{"win_length": 400, "encoder_num_experts": 64, "decoder_blocks_per_level": 3, "beta1": 0.9, "epochs": 9.2}
Rows from block 2 of the decoder, named by matrix and row number. Each number is 128 + 24 x the weight over its row's rms, rounded and kept within 0 to 255. All counts start at 0. Numbers have three digits each. After the name is the row's rms in percent of the matrix's.
# conv: 3x3 conv (decoder.decb.0.0.conv.weight, 256x256x3x3), inputs 221-233, a 3x3 kernel for each
conv.25 100:124138126122136119124120142124124111128141110121120111112127146177148110156153150151078155129086149121121117115104105102150127127126113129122131125108130124112123111142156110208201102077108129130069146123074165161118127122115115115102157197105140120142116122121121100095163102134104134146140092132136157133132121116110116104116166132157146182114082130
conv.26 066:151109109159105133134110154147128141123100115163149148137142114114138135109129144101144150115144140135118119136129119148116105151126116123130119130148134103102101141125125137111128122119136110123130127127126135115108119136144118113126151120121107131134121142142143125113138140118117140134099122143124117114144134122131125117138120119136137119129138127
conv.27 065:104144152108135128140140118110134123136176159086113114118115141139135123139137109148115116136113120115133148131128136107132136111136152138123144117100114143141152122127141138139136123125130123133114116133137118127132127123105121144131096135124140128114114133118113140134106123136127140129142134104137140152097099124124136161121128138129126147142115124
conv.28 104:142108142128104130098123119113110119115112135128128140115129140127187156124149165116121131126130135115115169160156161100107132110110125135117131121086101131103115130135189178110096156144128100144124147153181141094148117097116135109127126119129118139114106136144103116137089098147055150164091134107130105146118072126145132154139130172105042135109149151
conv.29 098:141105133161068106174119151152156150094081099135127137126129154156156111138118106172114115102072150180122123189166143140087090133141129079071098094112131106118129156082126130067124155124134124167152108138122109128153109131124115131144130131145134131067096157156131139101134110087176116057103121170116114142128146157135114127136137135151116127157138143
conv.30 063:087142156093138141140144121088123111139186173078102117116106145136127126142137119152104113142113109107134154133128131117139147097111155146128141106083101151124143104120128125148144117124126129135104122129135119140141139125109125148123094142126151124117126123118111138136106122145125153137140141097144137160093091115124135159116131150121114145136105126
conv.31 153:126134138132100190129109139126128133128122130127134134115132127147107138163125105121151124169106079115134129130121122118126156135126135125121120121126125125127130136125132143089079132134146138118117142176172100029144145134120154078194140143114102189088189110080138094154129114117097154092140104168130132126133130142133116142106117148130123088106142130
conv.32 156:166145136113077115158172154129134118128137124118119130098116095129157161112101121148093119180097156105121119115127128107144129132134149131139136137133130135132120170084151180121178156134162113108105164139161134101111113113098160155137104099081132195130067077048136205156064085127100220102122047134133112119133107122132116118089097123161203166101101126
conv.33 121:122115128119142117135146136132133132129146135123133125142185148160069076146105121126083130087123208144132153141116135127135135132111102118131124129136142143151146125131119109168131129116110131088125130123125138140156112113123094053101165160118160138060125158155122110125072158166096079140124098117134154130133140111125141137122148117138155148131102095
conv.34 092:107167112123172108117153140158168125121123069159187134131152115146130097174091077144111133121140170155154112132159141095128106110197140078085123122139198102111148142137128128103116146134145119097092110120101097148130086115158125136144126119107097124147099150181144177154137160143190117107165098125104128125139220188104137107123139129146161157117112127
conv.35 087:153123125127098110122119127150135153108082107151150152105145136106152164114115115122134142120108136135104139170169136142131089138166145069078084079088098061054072159107104163089091147152148097100135122120123137119120115117136133119151126121144106164153090139154111129130130123116131106120118117126076078085112135138115123129125136158089128134107145149
conv.36 074:155117109157125133126118144133120125136113117154149141129134117105119141129122130106133144123128131149124115147132120153130100134121106123135124135142130101109104145127122135122124119123138118129139131123122133118110126128142135123117150123117103133145130133140138124124144144126109131142117127148131133120150145131129113107133125110131144124122133126
conv.37 067:155116104149118120123110135140123130118099099152149151136141115100112136131125135101130151114132139149123107147137124147111087153141117112126118144154136102104102139133115134124117112126133119127138134130123131119107129140141132114108146133109106127151118129136140121113149145117124119131109117149129119109155146131129120100135133117124134126120139128
conv.38 105:123119149124091139141130150145119116122105123118102120119155160116202165119130113107131117138109166111109134153135089153124101138142137119134119121126122124145127136044165139105174115160112109144141122129112113129138123128094129149091143084131130140092105101099120151134146101118158040097113148154132144133123131113119141121131129111122146129095143133
conv.39 091:124146161100132123142153118098114114092110123103107118106075161148125107114127127129137130092133154060119138139109120117101130129109138157135139166138142179159165111161125088189140100091083110128112103118133116136157149122104133134100121135097128114111108132166109132147148133128149174108087117097173167179148130158150143154096131123128122173136133160
conv.40 066:163109101158118126129117148145127138122099110154144147138136116116129144113118142101136145122136137141118112147131123151110100148128109125136122136154144105107097134129127132115114113128135122132142137128133141127113125130141136121113148116105100127137119138138142120120156144109126125133115123138131117114146140136127113106137123111131139126114132128
conv.41 092:134141118158155166113104117127132111121128112101105100180147130159085104168135083148142124133123127125157176121144110128149108104114093122135139132141145143156155147146130088092138095121151134136158131153122128136119162136114129139119100117131146136105157128098134114127096162189112172111125147124129142129155165148137149139124117134122131102161118114
conv.42 112:138104129150108122136153120117129157132096124124096120170066107146132132086159110187167111151067114097087164118125138161120125132136145145113110138104115126130137173130120156144091123156096103165130135156112177107080112136146087166160108105136122124146144050167111080186145149149143200094128136109141059139129087155140138159167104127129095110104119145
conv.43 091:091155166103146126139161136130153134108137121098115107091139190118155159068106150114085094106128159094124154131140150090116144115124137149134133158143150165165164077113150096140169092094115120118110096122125141160150130144135080124122092121121116081067121145117134153142100143161104133137111140138154151149117121120120127109138162175114122149137133141
conv.44 067:161117108149117131131115145139122129122103113155150150135144120109123133124125142098138152115132136144123110151130120157111099153137114113133117132143135094105098144124129138109115116120140115123143132124131133116108123140145128117111140122110102142144127138142139122123153138110118129142113129151122122111150150132128118103145129119126138120121137137
conv.45 081:133126095151179153123151146118088085186178140110115100152164131110109138119121132093110173160128115149148132129136120154181140094112112134167159081092105116110118142163135145159128123142142102100134139120118157150112119112139125112109148165134103119149172151143119132137100155152068094167199128084118127101096101073139151130151180135111159144148139132
conv.46 064:098181172119182137143169120136166131124166142069100083107106145117129129112124122155097092137114125092120144128162162089138160101142167132116129128102124163146163097135138113141142104115132120117092124127117135134122129133116103143121106153120127096094116131129113149140116140160147133113147120087131134157104111122125153156119142163119118146126103125
conv.47 095:130141128135156095153175127105113129119153164086068098120092146115154124104155124109166143158173120097135151136106104152154142151100122146134144128078100156143149148089106138101114156138149127136125110138176152147129156127105123138107133125108134147105128165094123147121119050158089092158128128093159151154148082111170159152103149109122118153114126137
conv.48 058:174104118145116164113116148113102115151120135148137128136134112096111147141130137099144141124117112141118122156112121166126108129100103150161141128136126105114098155126130131117125122143150120138145150123109140122112101111126146128130125095112120160149152138129135110119152156130098116136130142143136134120165146138129120125151128114133135111125136129
conv.49 093:126165148092128109147187148147166156077096112143154144141125144175175120110137093143113147101107180124085108151159140100105130139151144107076109150118139118097115141143108179161124135107104123155116127146107110130141135116098119151125133132110130107112093150211137136143146074092187102043107152156127118144142144164117115132128112143152084127160110154
conv.50 140:124116112132101081138136098114117128115127129129119119123123185094059143157167150125088103159139136085083166138126121129112103141115101125141143133139149126148173125112126100080111130114127117177133074129127175147107128131137093159149081124144132128119165131078106142150131138162092130112096119079126139134125125131121135133121093125121093117131118140
conv.51 086:143142157111104145135160171150172171116104130141133142117097101151145141158162114106118087099156149125106121164173194120099125144137153121099107150135127135118112179162129159118109160141127116158153136137122131115144115133123136156142129116130137140120069104127119115140168146114196135049136174123133111137178168186120108138138117140175128125140116124
conv.52 115:134115135134098108130120121109107117143141141141152139059125142136180146093098140111114155136149126093112144143138161089119122103123116132146143121135134101111116076119143165142129122129121119124099144135164105082107098127129132125168108131117135187136119117101130156121101176123051212135092170142131127122110104111128116125116138157118123125121160140
conv.53 062:101144151111143127150144120097131116146189177097129130109116142137130116134143120149110122147103128119130148129131122127148141117135150137124136092074093135106126131130121152142121132123131130139123107133140121135141128119109117153124103147139145131118123137130112143139109122135128153127141145101137132157094081120119124154120118139126103149146106127
conv.54 081:139123127121099086158115098121151129101136138092100114098103131155149112154152118188129131148085116122118145158134109146130127138124145083043082045000042123087116154129111118126103109132136120118112099095106145124118130085085149173129115140115140114105095133133117144167097123135158147108129166147113092136097069118127111126133139154144094133144113148
conv.55 104:169140146114115121115138139112111108126128108124116114141080154187123094086134126159139161169113171126119119108078102121126128132140163150141141120106133129125141100125173095176132111113123127128102092091112152152134132099107148151112154186123115142118116088125124125137148136148099159164135159142148140130095055097125119120165161100119095123143123140
conv.56 100:132172139153169095128104098120134117146157118130126119099085155084131118096133160130094133127096130161192126111123116106164105095125094139129141109101134127133127139165109162107101122110168137142133081124165133134131115125132080144107126153118118112167115128132118136098145180144135181088138141123163182146089108107116143093119157123142095152137140124
conv.57 099:093118114168205177139167162133111120129089097114102100198174132140101088136097096113154166095139144116104105153132143152143131146145120149161157146177161137160143107129135105113121128137144141145143126099117154141127152180141131100090130091052105106116131178182152173188201135098172096091188092081164187156171200161178195161140139112117132134120134112
conv.58 102:147138138157160153124141140156143153120104147152131144112101133119084122128123157069148125077231134128110098157143139138121151168131135137125119149141116120097089099114115153150171133123113141120148142074118192126152118144147117105100165166125137148123077155152146099105161140181129104101154134094133107108147116108116088125132146146109114144107139147
conv.59 084:152120100173143106134130122139125139162152159149153156150148105121151121092125139111143160111143133119123130101114126124144131116120113134149139109117111090098089134132137177141117161136119099099125126115160127121117116139172108099145133128145121163166127155137140139109086162180026165255105118174138140125117105093129119112148144125133143126129121088
conv.60 066:100117129103106115130127105132155136146198180110128135113105135103107116114138140176135140160113130136138161132120105135129133137119132109088112042017039083060088151135120158140100137129125129143132091120135119118129135121123130175156120163140135119107125139138110131140086106124116132124132145107115095131075048088098097123116113127118080115137106118
conv.61 103:118125134108069124124140148155167155121089117132141133130127120157183139118112112144099118136085189189089130157158140147050090166183181136129140145162147122120114125120125122124139118146139106129115115162116096099152122128106145149138105069121140126141125095155149104100160114132208118072072135195133110125142197151120109119144138153155158134126141160
conv.62 113:139167157102113102153154175132135138108148127124122119108150134124136105107121101100137145143117184107151145134108117122135106112079102142138142140115130144152141155099138158110144149141172112143119116140143123114090125110113106117108099083090147161113131128089139144116112103147138106173072127129153177147132108122140156121133065087190142151139130114
conv.63 149:134130112121121111128131128131140128129111123132139119115136128155170000128108107154088138129146098143102150131135135117131135125132121122125126124146126121130134079144085131166145144122132182101093142087214175153086105170078141135078151151116163096152126126113136137151125124121108132127149134112125137117121140091116131123108135134153142013108138142
conv.64 085:163113124119083147133118147121098131107095113161149168113126121094107145159142128103144121130125100149104106149134117147109094130112132112128111142140129105102097191117111150105132123131140107125146161131125144121154121120120169145140137112141119186175112128134115110117129102111136085100126134122118113114177172157109092108133098126096125104130148148
conv.65 062:163125107162108117129112139139113131100086095151146149138141111113134137128130142102127142111123137148101101151141130148118098155144118111130120138142142098097095145133126144117113131132142121128133135130126135119112132144152140118113161129115086130157098130159131119126156122098127128129106119149118116111138142133123116116135124117126125118110125125
conv.66 061:091151168109151127138153119141179176114164162082103111124112143137135114119130117164106103118115136095120159116121139087115152118120150130103119117097118159140161126141142121129124113106121123131122108131140121137127128127100099158134094137134133131116107128131124138141095128143133158128123137101124114139095086134126139154113122154137098129142105114
conv.67 128:108102092127139124103115134139142131128121122125126126135140150164164054118124140094113178112157111155062105120147122105125116146171141146148155135142141106094103037028079194171141149097126121100124171110075125129094118142141139105109129164124119118115106140134149121100105191130129100078163117169147144137125128136132128136101144125155114180100147097
conv.68 067:161123104148116121135115134140114119122097107146143132131146122114128129131135145093121150116125135131122104159142118152132095153145113125133134139157149116120107135130120121113121105120137137138136141138129133124115132141137136117103149125099107129137121138141141129126156132104132130113109125141133129113150148134134120101135136115116139124107123128
conv.69 062:166133120144123116116123144158140141120089102166154142127145105104141141106129143089142157106142154134131121145143134150120088148147110107122113129143136099101093138132126144122111135139142105111127122122118145121110104132146136131130141114098104136151116140155137121120144140120122117114112111137120111097146156135121114103128125115123141120114143132
conv.70 099:082133136075116147120131145106107086148192148106126116128190194081099160085115156101066151185065067158132114123108101138177121127118112141141161093051101119086117142124136090119130066098158197189090138168123111113084148127122143170119123161099121113141159127092151150114191036075148120113150107110118140135095102119123140147095124107094129135119096135
conv.71 095:095165157104143119099143104158229169111136125093104088082128145090112127108124158143101119086148190072120184107135129069100128141150145117074124136134151169168195107125124137138148118108126135130090117112085135124100132151131126185162157174147162149134105155166098119117068114146186128090158118156108111115145179161141198177094133163127119133136121150
conv.72 113:142156136137136146147131130126132120143138136077052081122104107131105144115095067139122116137122117115140176112144120143132124148117146129124130110098111150163154148100069129130136084133123129087084136142115153128077122126115108166112107113104142094118146109129101078176088095183169187139150086094127118129136132140133146157119137174145158161079093105
conv.73 081:112135161098105110133133118098119125131157172097099118095082148168151125126149149150130103141137109114132118129121130134128172132107151148125129112087093159145148081100123104169156115121126134136122113117153159165169138129091123137104116133125133119095117129130133134136118134149114171140101130109149140160080049097125110127119138163105096147122112123
conv.74 108:109154144125077117136145166138155153129108127143139137114137137156145109102092122151149101076119188145115100132128134142109113148174150127108107122139134107113101118152134108113090144149086123086153148146137094120177106088108117130152153095135131146093100129133132120135046113117136204049112115106157151157124150136123117116109110163131167119091108125
conv.75 074:148091137096083142148125139097079099154145148131133129115111134150136143107093099126163151165107087160121111137085084145112109130121152161172157113122115131131137159096125119122140103111105131136136151153160125160182141138126148122135130139168128145142142116109154139130142122102092157175117145113201191170119113123124118143141128113113123138162158149
conv.76 107:157148141137102103142162137124117132128138138133129130097107135117144144095107120093111165129115132115102146092066088112107113111087102148162153132128134118120128173125120112145124145140134103117123125137157110114104133135128106115118090095113121203117135147086144168117120087152065113153078066105142147135131103113113107118147108082186167121121109115
conv.77 063:099135156105144129143147110098135122120170161090124129118113141133132122144143120150115111141111128113129150123129137113123140112124151150120138118094101144122137124136130140138123135134131122133121113135143113122135130128110126149130100144137147136124119130128111137139104127140137159136137150109141133163106100129133130156111113143141113142143114120
conv.78 121:096113142170140156115142133139122137129096130132130106084160135066199079105150135117140138089130098144098130127145132141152136121141125104111100106132115120120128137109155135064161190159095184123109110107143073116150123172096141095171140131159116131073089130144100097147158163121034174103217114130111111129110139125116121128133119161078139166135106112
conv.79 087:103149110128171111138150132134163120145191140096111095101138139085140114095128119173140166141099119098117135104112107123167128126145127112088129044001087111095127155133130161105096135100128119106108113118134129115097113092117109136111110133111141138136132163128100138127110123147093102137171132104099099123058076110136163153107126131132104171147124158
conv.80 076:146123102193125073153102104169148157123074094158146147125146089127165090123146142124140134110170175137143109121145136118121094172163113091109095137181150108125114093123144123096111136141143119104135107111138158136107107136116116111128169139141097126131096149159142139105139175119110180131081085139118101095145143124148131102120119124107134120096145091
conv.81 116:129098139130074146101105131111084105137118128116132125105111092113153145124133132122156186191126098087091125115126114124132097154178167127146135118128123116098111110138166119091141099101132100108105116125105131138101121137108160148131092124102059137151143060081150178148168132064058165140146099127111104104103109121143121133133097133092134139112118141
conv.82 082:149096121144105160100105143141134157072025085169161171145140121090144167153160161134134098112125105169119123139125154132075107161128150106112096176198161112111109144128139133083116119115107101140150126119103164139135123153158110107131135126146118129100108111126156121109112120087094124129088126149100087095198182174109093111138114145125118111129135134
conv.83 149:127122130105142105139125126123126127116141128134130127124103158169104137095125101126148101148142113083167096139120125116126159118124149132127129144107133136121134138079131153173134088122128160118108095110188151135108167110144141173083101145094157105118115143107097144134178086142152102171084178072127133134124099146125130123079210093150139059157115149
conv.84 083:132061099156107121134105127106089119158137141155138137146143111141146137103122155101123147139116114142122124119093116132130127129115113128151125120139121101118111115109148123103133106112129104154153131161178119133119124135152124117147146142138115131140116081072152115089134151111073196238119125147139134113109088082130109102097086093107124117127127107
conv.85 100:159117098157113098174122111107119120090123126114122126138129112138140109137135112129141159116089117094087121156108089159140101160145116113096115069031078095069097188137090188106055160130103111140156085106153104094102103097122080115126104143146110145164088124143103093131127136096136174149127182118133111139118086135146138163126121124156120140164148150
conv.86 096:139097128162153113132153104101112136129129144114115117132119144145172102114121122122110108098128127092124145140098141125095142126117131133126121110099118127132139121091185094127133154140133136109142124055133137089117111143152123102136134143141145129125139118125163149122100156141035173218126102111145132156143110145142128133102119137133127174121157131
conv.87 109:145090122126078149126099152129126134131143153136146143173141134144130173128076176123091170123092115141135174089078125096101152129110101149161153140141130129126127117167109162160120149116106085149131119154151082092113118095107143119132123095106107148181128118107106106125153122090062135099113165126141157155130121125123117153138094158136089150091124139
conv.88 126:136138106106056143128098152117113113119130133122120128131144130142127125103109148096143137161084131165114132145150135098106121148129148123133119111103108117113118167093108137095167130159137106113092145217090087108089095126112166115115125145144087174126138158133134105159072052112153149103125087111109143124105111121120105139124145142137115127125108129
conv.89 063:158110100161139144137133143120099108157139137146143144142156123112129133110117129099151159118141146147132138131108103149128110127111101140150141127144127100112109144120122139114119119113126124125137141129128132121114118143140131117118158147128105144145124139133141139130143133116101134166106129141153146128145143114140138118139129107140149132108130116
conv.90 108:130121136128101112144113111118112128101090102142153149119093121156123145179168133099085135094103158169107153159132160170134144119122106142135135161163157122113123164182164103108121148080114112142098103107098128128144142157147146145130108117099178157178103111139124114139169145112139041094126145158132146125146159136115113113144157113146114145165158170
conv.91 088:110121098170143082163137102195200175118116108127112107145145122120142106094112129159134118123154167119131129119136135096119115178178140084086095128151156149178184089108144115119145162166160124122141137152171158142091143156134121134141146124116131134120142166148136111093109158153121160109109098120060067068136153135172186148114116115109121111142150123
conv.92 065:107139140122143121147136106096132109145180158101126121116118138136132122139140110156121128147121121118125148129130118121134145124127151139132139108084103134118137130129128147129127134127130133139124115128139114129128131125105128156138106144129147136120127134128116134137105117138138142119149133095137137159104102128122136153108114137133117145148119122
conv.93 064:099156162108162153136152123112144111126165150083112110111118138103106135142137109157114127147123136105111148133142139115143137117147162142121147119095115149123149114130127119131122138134135127123105124134123121132136145133130136145129108151117159132126131147137103130139108123155141130129156132093121125152118114150125136164113125147131122154134106130
conv.94 098:106165134100129096156159140144167141114110097117110108122116115122109097157158091189149120092086161110119135149158129138132113119138142110083110127129148147162160149138096085064127102105115109110113157194123157157131120127118125164145152160140152111118105127150120132128123103121255165087130127126125127129126164160133151133122115125128136137107082104
conv.95 098:151131118124097134118109146117098103110074085124135131134150143132156135125123111101118172133111162189116142136150137123111066088120085150172165161199188131145147139140146127088113094086121129136119123146112101131127123164138179165130141124131097161174078090136150153149191151045164118073124109143104106100115144130099107109118096107099103115106128153
conv.96 096:143103130142121172146134149103097108111126143114111137145107129131051161130158195119149155123146105117131119143129104149142139124104150158171155134123114139119104098123132089110129159157129130143110143121142145055126139152131116129109123150139154128095152150106164122100158078097104101145109173122150169154133118135148113156123142143102112143125124118
conv.97 070:160120111150118122126114135136123137122102110152139143131141115104122136132124136106136147124134132145118117152139123151110097151132115120130118132141134107113098137123121133113122115129137125131140141125125136121112123132144137131119143121109113139137124133141137127117142140120122126130118130149128119110155140134127117109139127111127137125127138129
conv.98 115:142177150098080106165190168131136120124110117131122118124096082154145163130109112130088093150144149113082117118129105147122131131151134121115124140141144119114124085145100104159138122136118113110118120146148113114125120114119149153146098081096129171144083100094155195175162102082183151103130108091125119126123144119110115109100081096171169141129099110
conv.99 104:149124108150137102141117095112120119122143117126159130122132147082086141162159132128124145123129152129160166133129151114134139082118110147132142126105130124102136168179124122189174129110129139085124148109103114117144119133152068122138140191123142139137131149159091110123070168174063218199061183161116093099124103115103089121117151122123153153107093159
conv.100 062:107141153108132112140149118106151135101158149106127131110117135140136123135138118157125127125118137101110151128125124121123135138143151133115127111092112133110133138136120141125111128119122136147134121135141123121137120118108116158135101140131139130121113129128123131138115124137141150114133133109135124160106100143122126147124118140140106138151116120
conv.101 123:137111127122150117105102103125123143128114115131143126144114108175137104112105181137101112125104163205086128116099130123094131133176143152153157134154165110118136131089111161156124107131126158153155117114107129142131124120153159122150144151142144140131111099144179133093094155083202091162126111141135124125136152151130132141098151117142146125118173095
conv.102 117:144147125165150106115113098121111120134138136129135124147128146144105100168141149095071125107158146157122106161148163109124126125095079153161156145154143131137138143207175101107086178119094147161181099081135158142161104115129119104128141119087093092102106145142154123130087126134066124131168091096133150137138148130110113118111140144123135144129123116
conv.103 092:156114118190144113137132105162149167137119148145130143116102076094118101131161161110165123077177127088101113121108109169127136184151143124123115123121103113116105137114120171110112180154122137102141119074140146106136122132097136131142151123138118141132113170168077097103103142169119117164148162140110093103142124117142134131129151158118137105126137095
conv.104 100:144175154070115100164168160121121119152180140108116112111136120143167146105101088083109144145129158077126133124114113125147121087078105145153154108092122136137142163092105135095118134118128131137119127141125106114110134111095144169130086108097162152134140115086148182153113104114129120160087108097150155128128117118158165134145105078169126114129097085
conv.105 117:100122113125156118133127134120119120143155132123128123134153138120158099154133129146149166163131141099146119141121136115173118120121119130122121113081113148133133144203148149122103113137154111114115145127138123187138125152171135141175124103087152121111108170096134115127124159161083242157105115124139129108127104130154156110119143105133120157118135097
conv.106 099:091111094121163127133140146109120106159210165112111121136150133100166164091164130129139128156121088092128154112132130128161113128104125158150158097036100133120137146118134162083130124127159113154134095153168114124103142112155126149124091123089133145106185182060091131097114142208063114187140150056113100114124077126161155161145134124160101124163132120
conv.107 085:125078142071068166125120130096101117138148170112111131097098140129120155142126118131143109145105092125134153144101116147103133122087151163149139126100086142130123188110118152142148127128126145151152159128139131122154138128120189167156124138177147137120143081103116109155139131086144163103147191107141124137125095118140122153166127139125105114152147136
conv.108 103:122113103129167172114114141134120120138150137115106104072185143076129143121125133129171153106131133092107154128121086147181116142121100125134135102094103120123131130111118166090096129130140093111132148150181106135157137145142117094107129144137120174118097168162060091133151145114165073136219187070127133131131128130134179175123117152103109162096129116
conv.109 104:133161131128131102143166145161181150107131130131143144120117154118127137083131119127131139153153141139123098151174114149138124144132115131125160146134162107089112127104126142103150152165138111118130110146151130123129136117126163166143112098072113145135105140133135155135159136159190049098141138150156181185143166161124115125125166144109122120134109166
conv.110 095:176094140175109152148125132130111138110092118161131128108150126096108135154116110142141098104125131142079132139114133147108143170153153108126108141161132118132120139089159101100190103125122143124149157101101136125136097103095111059100145109127106147113138167160099104157138154146114112128142128120110112114149130113094076103131133172092152139080123154
conv.111 096:116119092152133091122111112125095095152138111124108097121181090147198101117122117127141194134116121112134141111114080127149086115141107125157177089118149120137155127130198102105165090124177133104137117117150147168108123130131147144107095129101063119168122118095125154129125138144081085189199091104124145123112137119158185141117160116104147147137159120
conv.112 140:130128130146106149132137134134118131143116128128135128107171104136170104182094143123108142116113144163115147133130113117128125114135119111125127117139127120126126125110142156112134122149131154118113176145109127087119055177119174116152131133141130140117184083119164113150105150082044148137182095158130123125116129131125111140181088163161110124106153120
conv.113 096:132132111142137096144111103114122118129127116159173145142122125128162126106096160114105194105095137120165162116120133114141137112136120151149151147161160114117122075126118106146111112127144127123135115113171094089114141148157111086133130130112106108152093096096163156104156179116042221206075108186151161137120122109125118092132132117123116164149161115
conv.114 119:151174156132103124131148151141155148125111119130126133113094124093150161087115130121186109105127126105098117101141121132125101135160152131110121118111113109102104141090127172112186158164129175110140165101111146101084146139119109173116091068125137164116163131092101128092090149127173156085082140143129098141130120133117100102130124151114153103101124144
conv.115 121:132110094171143152128106120129135129114105117132130133153171135087103098123172154140123131113072117170140137112120140115094121121106132128129140125131129126131134164102172136060137099093127139127137123110113141150145104129123103158109168161169091121098142206158109115071056140140097075090085134132138114128134111119131102113144192178094087068112149132
conv.116 065:159109107144107132128116144119110125135119118138132143133134120105112142127117132100137142128126120143125111154122120156131107146128117136141126134143132111105105146119116123121122105122137127130139140128125129122116129126132137118111129111111117141137136140125144124116150128108113119137112127141134133122154137131134111107137129104126136120119135136
conv.117 080:154111142106085143139133163113096116145126136131121126120151135114145166133135101117166159160107106146097113146117119176145121115111122131149134087096093103108108171101123145088115126164159120134155159127132155145152121095117188150148099077098119165157134122120148152158139135130129127142162148095129127129134127139151142146136094130094106101130142138
conv.118 097:134149112129157086125138088126126124120126134159164155102109112116163086119171135107116156102132141086112129127127105113147125132132119138125143137108129111090114154124080168094056165102112114145120127132151127123124131134122113143120110131114111142158093174171134161151115075114099140165103150153123122132140123136146138135115122133128075143163129125
conv.119 106:107121124107136123145144119123155138096146127099100116097112174136159137095189116144161142136085172094137162121120115138143121134110116139100126132060126144131154144134158143148114089098093106109114081100140122145151158076126126154083111152093138139110121112158089147173091110168147116146099147097142122146126077142129136140093151160133114162107121179
conv.120 094:138128113131170152129139128129123117178222176111119115142134103078103144098131118165155107185130065108167150142150154111134127092108131129130129080047075125111126136165134135168151101154143131119127140124135165144134141133163109118117090139142135104118182123086124140142063155154035144190126180093118113114104077110140149149107114110112117137159151151
conv.121 097:162167146116129082141134132126139135121125123146147147072115140123169140102114120136099149162130162125104124104103105106134117104108103142123150158138166130109121113101133180145147150154185143156132121114127158133115113138126127134128098132075138151165099126131153151145115136147113182181124121114119101116122101122122105113095100121144113180142116119
conv.122 111:127135126104113146136101143118142123129155097109126125144120127178073135119085087157110133169053191154134135118109128126115109125132129143118115122101152139132135140134181067143199092098144179133153109110101152134112167088141177155066115131096144124124154082115133153132138122147178117147109111132131133091099119120121141092113145135158144117126099171
conv.123 101:153112127157102117155137134115106135121097115158143135164107112157122097126113133109169148078160151106105108116113158106101136142125123161159126205225165138146132092151167123148197155133144167137099152125118146115128115162097102127117145131106126149144121120152146102134159145114094170113098108124153138122157147126135117114123111116147163154109124109
conv.124 126:141111117094126129127117128127112122131146112117125127156130129130087149162078145126131139135122105114160139141123129104138097122127126135146141121098139140119139083147173204131161092164192067139114138115102173076121130109142109157125077143094144104139138120087102153115102163117144074127102156098142127117126087133145137139096122114156082152125152097
conv.125 091:109148121113131119109103123141139105144152088110140124117147094141104080177091109141119172152132176162183119121120091124160084110163106105120152072096153098092112126127136179133119118106153133110102119127131109117123116118164129106140147171160102097147101114139120161118150158093158133132157076135105143138073144144136174149139139102121138134131132111
conv.126 132:155140106139086108160118120117148133123134138135128141112135124115150126101105134105089118143103127125105172140146129130094097141129113140113136139109135130116125144100175160112196127116176108168098171152120205081101116112149120188105082117098090163137125074098109131113185122145197098136119125167140104132129093123142119133148135131186074099123176104
conv.127 065:107151149108122106141143117118151133095144132115141133100113140133134121146149124156110114122126145114135147122123122089112126125146154123115126123114129149138151138134135130116126133135136124132121113126139119118126124122116135169151121149145136128122108133129117141131107130140151139120133125105133135156118123146116125141111118132132123133130109115
conv.128 069:095138148112146131141146112110136121133160159089103101126123134131132125131137117152116108144127118107123141129133140103123139117127144142134140125106110158143147119125135135137129130118130123122116122126135122128132136132105119133127101130127143127117125129126118131135099121143117144125139133104132132144109099124131132159121125143137122147139124122
conv.129 086:126139142130160129139140109098128121123169156102119125116098140152157095121155131148099140145071112115112142126108117126153159120116146140108128096034087140110136119140113112150109114123135132138104085088123131125140145131104120137099129168119104105132090101135125134146132094105123164150124160127150138164093057123138133149116137155119066145149091126
conv.130 147:135136130100149136125130139136131125130138118130139123103177134127139108141149141142142124180126114181123127121130137098148133111131128121120136123121134122127130106110138197066148062127170072090097096198134167105110047155126035134158141138137160112132084160120097147130105115130212093124154124141119127125106132129108144131142149137179085121124165134
conv.131 133:095144112136101125139128144139134128112093128135122137113066129175138076093158084126129134140129130144065092121127125151123140132142137122120128132141125118116113159152145082119159130098117134104132117119087128191133107146116114142103154129134123115098120102144179096162137078157131144144146116162115122134125144137126112129120102119129161157157095113
conv.132 060:168110089167103105139118134150122136105079091173166155147145099118130110131124144081132169102141169134121110132125117134096077156146104121139122161191170098121108129129134135118126118119133131133137141134130138121105121145160109089109164136109099137150098131146143123107160146096120134140085097160147131112162162146141124101148136110124144114105131116
conv.133 061:151108109169113113128109146154132138117093107157142146139144115114128126111115148103131152111132145147116112135118112149118101153136116108122117144157141110118105124123130144123116123125140119132138134129132142123113111139141118103116161139120101130136114123147135119113152143109141145132096104137130115111142135129133133112137135119132134112114127123
conv.134 094:104137113128130131101105136134113118150123100113116135123171117115147114135154142114112147119075150111147115132143134141150086094130129124131141090100135118114119073115178086136134119173130116140166106154167151137151103091132108124137106139134121125141132094148119126148117158134120101131140067126136127100095120131136127104137159144102122137125113126
conv.135 111:131167146080108110151179170142140137141148130140145126134117106190150151124088102088088133133118178117099124139127113133125109119118112145143144143127137125117122145146131154175136163168144122124117144136142098090110156104136130132121071021069140152111121102095163156118137111144177109144071107141152164137155157139139165125143083106192153122141122130
conv.136 093:133106160112094140152141134126115120125131154086076106130101142111105151099115128148144148170103113126088130177128119148118140152132169138138138104060078132111125098122148116164156125147119117134119122109120138125152165128108115108110097100125140077086161119117134114124142113113116138131071195154153136158121071120165153187127132117128107160133132155
conv.137 111:140114143141135113139106096120130139125123120126131127117102132107180112112126122155101182095087145127153161145122130104121133109135123127116118128131137138147145056115121108159094121099104131121109169122156140145171102172136111131160136177165174120134113119107133132148139125079052220074092136071158171154126140143149155152128145119128060133133154119
conv.138 103:114105109138151141106127133116081081122104094125159134148157091117081109142117139154138194105116151101140113116110072137152135127151148127160151131155154119119119081153148042103124089106102160117127144130143083093131125130141135097175138154145114095153128126145117120106137174106079130160168107148117156117137167140114117114063100117086175180108082096
conv.139 093:156105108128094113104113110177162166105075095146148138148172144132146131139108079133105105112115121198139115162160141100029048150161142106121119146178162102108114131129159131125150116115107130153169153140117134124128143153160135114124135118115114106092131131145170161137061137113165103122134114151127113105159183153100094105141163145115144112116125129